Weights of a small segmentation model: batches of 128.
Rows from block 4 of a small segmentation model, named by matrix and row number. Rows with one number belong to one channel. Each number is 50 + 15 x the weight over its row's rms, rounded and kept within 0 to 99. All counts start at 0. After the name is the row's rms in percent of the matrix's.
After each channel's rows are labels from the 100 images, of 14976, where the channel reaches its highest value: "patch colour" is the nearest of a few named colours to the mean colour under the peak. Only what is clearly more common there than usual is listed. The data: larger renderings of crowded toy scenes. In brackets: how many of the 100, against the usual share in percent.
# convs0: first 3x3 conv (model.enc.1.1.convs.0.weight, 96x96x3x3, each kernel summed), inputs 48-95
# convs1: second 3x3 conv (model.enc.1.1.convs.1.weight, 96x96x3x3, transposed, each kernel summed), outputs 48-95

convs0.28 086:75 68 55 58 32 56 71 24 46 35 86 36 64 28 74 72 56 45 25 62 50 17 60 58 49 63 40 32 43 58 44 46 25 33 47 62 61 47 39 54 71 62 28 32 41 50 50 42
convs1.28 086:30 23 65 66 75 61 43 66 41 47 33 45 33 48 54 57 53 49 63 72 23 30 52 45 59 30 47 38 47 29 41 42 51 63 49 54 45 21 28 80 48 37 51 63 58 23 68 41
patch colour: black (32 vs 12.3)

convs0.10 096:20 55 68 38 63 51 90 48 37 25 68 35 46 43 38 65 53 37 47 37 52 48 59 42 73 53 67 18 47 66 56 34 28 82 51 45 49 37 66 40 42 78 42 45 49 52 60 33
convs1.10 095:43 41 80 37 52 48 41 50 41 69 39 47 52 30 74 47 44 38 49 43 44 45 52 21 61 39 45 99 31 56 37 47 56 75 47 37 43 39 49 56 47 29 67 65 40 55 45 58
patch colour: brown (68 vs 32.2)

convs0.70 107:59 50 59 49 45 45 58 78 53 46 62 46 53 70 60 33 58 29 82 54 44 54 38 98 47 74 43 35 32 46 51 50 52 62 25 59 40 48 36 74 67 23 59 61 41 56 46 72
convs1.70 104:55 37 45 59 34 39 63 30 52 44 40 61 47 43 35 57 63 35 13 27 42 39 71 46 58 27 48 72 61 40 60 67 78 31 42 64 52 26 56 49 39 48 48 21 37 41 28 54
patch colour: black (47 vs 12.3)

convs0.15 116:58 58 44 50 41 39 38 54 60 35 56 46 32 36 75 58 35 43 50 32 35 45 51 49 42 43 50 59 29 38 52 38 51 69 70 49 49 65 77 43 65 45 24 25 22 19 35 83
convs1.15 096:51 24 43 68 38 48 78 78 45 35 42 74 44 53 43 47 52 66 25 70 72 50 59 74 50 34 48 68 54 40 31 30 44 28 48 45 37 35 51 08 50 41 49 43 70 39 60 40
patch colour: black (30 vs 12.3)

convs0.90 107:47 85 70 18 67 45 29 46 72 42 46 43 28 62 46 30 42 35 78 51 59 37 56 69 55 53 48 46 46 85 62 47 54 28 43 44 47 47 75 56 57 48 47 48 24 43 70 36
convs1.90 109:39 65 41 42 60 56 59 46 25 43 48 41 41 39 73 58 45 71 49 27 00 51 39 37 37 52 37 66 36 57 35 52 55 47 50 41 48 35 61 65 29 81 74 33 49 52 47 44
patch colour: brown (62 vs 32.2)

convs0.48 095:41 52 55 68 54 27 46 59 50 24 31 30 51 53 75 54 40 58 52 34 56 59 42 49 57 64 41 17 54 45 41 46 55 21 74 46 45 29 63 52 52 48 37 31 71 41 90 36
convs1.48 098:45 44 23 47 70 64 39 35 66 51 64 50 51 40 25 34 53 27 53 49 59 49 46 61 51 67 29 49 43 43 59 38 46 53 45 59 35 58 26 50 49 68 54 53 52 56 58 53
patch colour: black (49 vs 12.3)

convs0.35 083:67 59 55 80 50 42 45 55 35 52 68 48 31 47 65 46 19 42 47 40 40 43 62 30 41 71 38 44 63 56 45 55 75 63 18 32 30 55 46 40 46 53 77 57 49 61 52 49
convs1.35 088:39 28 35 31 47 39 22 54 41 58 14 33 34 39 51 58 58 41 47 60 64 23 50 31 38 26 50 71 50 50 61 48 49 51 26 52 59 20 57 45 35 50 57 74 23 30 48 53
patch colour: black (29 vs 12.3)

convs0.9 078:80 33 20 68 33 38 53 51 53 28 64 21 53 23 93 55 48 24 43 37 40 39 70 68 56 32 47 48 39 63 73 60 32 44 65 47 62 60 59 74 63 55 61 59 71 45 31 60
convs1.9 091:33 38 41 72 31 95 47 25 61 55 65 44 40 57 73 50 60 58 37 43 42 39 55 82 53 29 39 62 49 64 37 53 60 48 25 41 19 47 84 53 31 65 47 24 47 40 46 33
patch colour: black (52 vs 12.3)

convs0.8 078:35 64 37 65 44 43 15 27 56 48 71 53 54 48 49 55 32 55 35 37 58 76 34 40 69 37 28 38 58 39 60 51 27 76 46 53 52 75 31 47 38 36 51 41 68 57 77 56
convs1.8 129:45 55 38 51 46 42 47 59 54 49 90 48 63 47 48 45 59 38 58 44 70 43 49 67 41 55 45 34 47 41 55 46 55 38 46 53 59 41 42 46 56 67 54 82 32 18 37 28
patch colour: black (53 vs 12.3)

convs0.29 101:49 65 59 44 40 48 65 49 33 61 51 47 47 32 29 58 42 42 57 55 37 52 52 79 33 47 39 64 65 51 68 62 45 62 39 55 41 58 68 72 77 48 63 40 55 56 89 66
convs1.29 126:43 70 58 44 55 49 35 46 77 37 61 36 55 49 32 46 52 30 37 44 63 48 66 63 52 99 69 49 61 65 60 85 59 53 39 55 55 20 45 50 55 31 37 23 35 46 18 56
patch colour: black (45 vs 12.3)

convs0.86 084:13 24 57 21 53 39 58 40 62 57 55 41 67 58 63 50 30 44 41 64 74 35 37 49 62 55 45 07 44 58 48 43 47 14 45 56 44 59 62 45 45 61 50 37 66 38 44 20
convs1.86 100:46 40 43 47 49 51 50 73 24 42 56 28 48 32 41 47 58 19 36 52 82 59 41 41 55 55 39 65 30 36 64 31 62 63 38 50 41 31 55 69 67 39 42 56 50 59 52 57
patch colour: black (38 vs 12.3)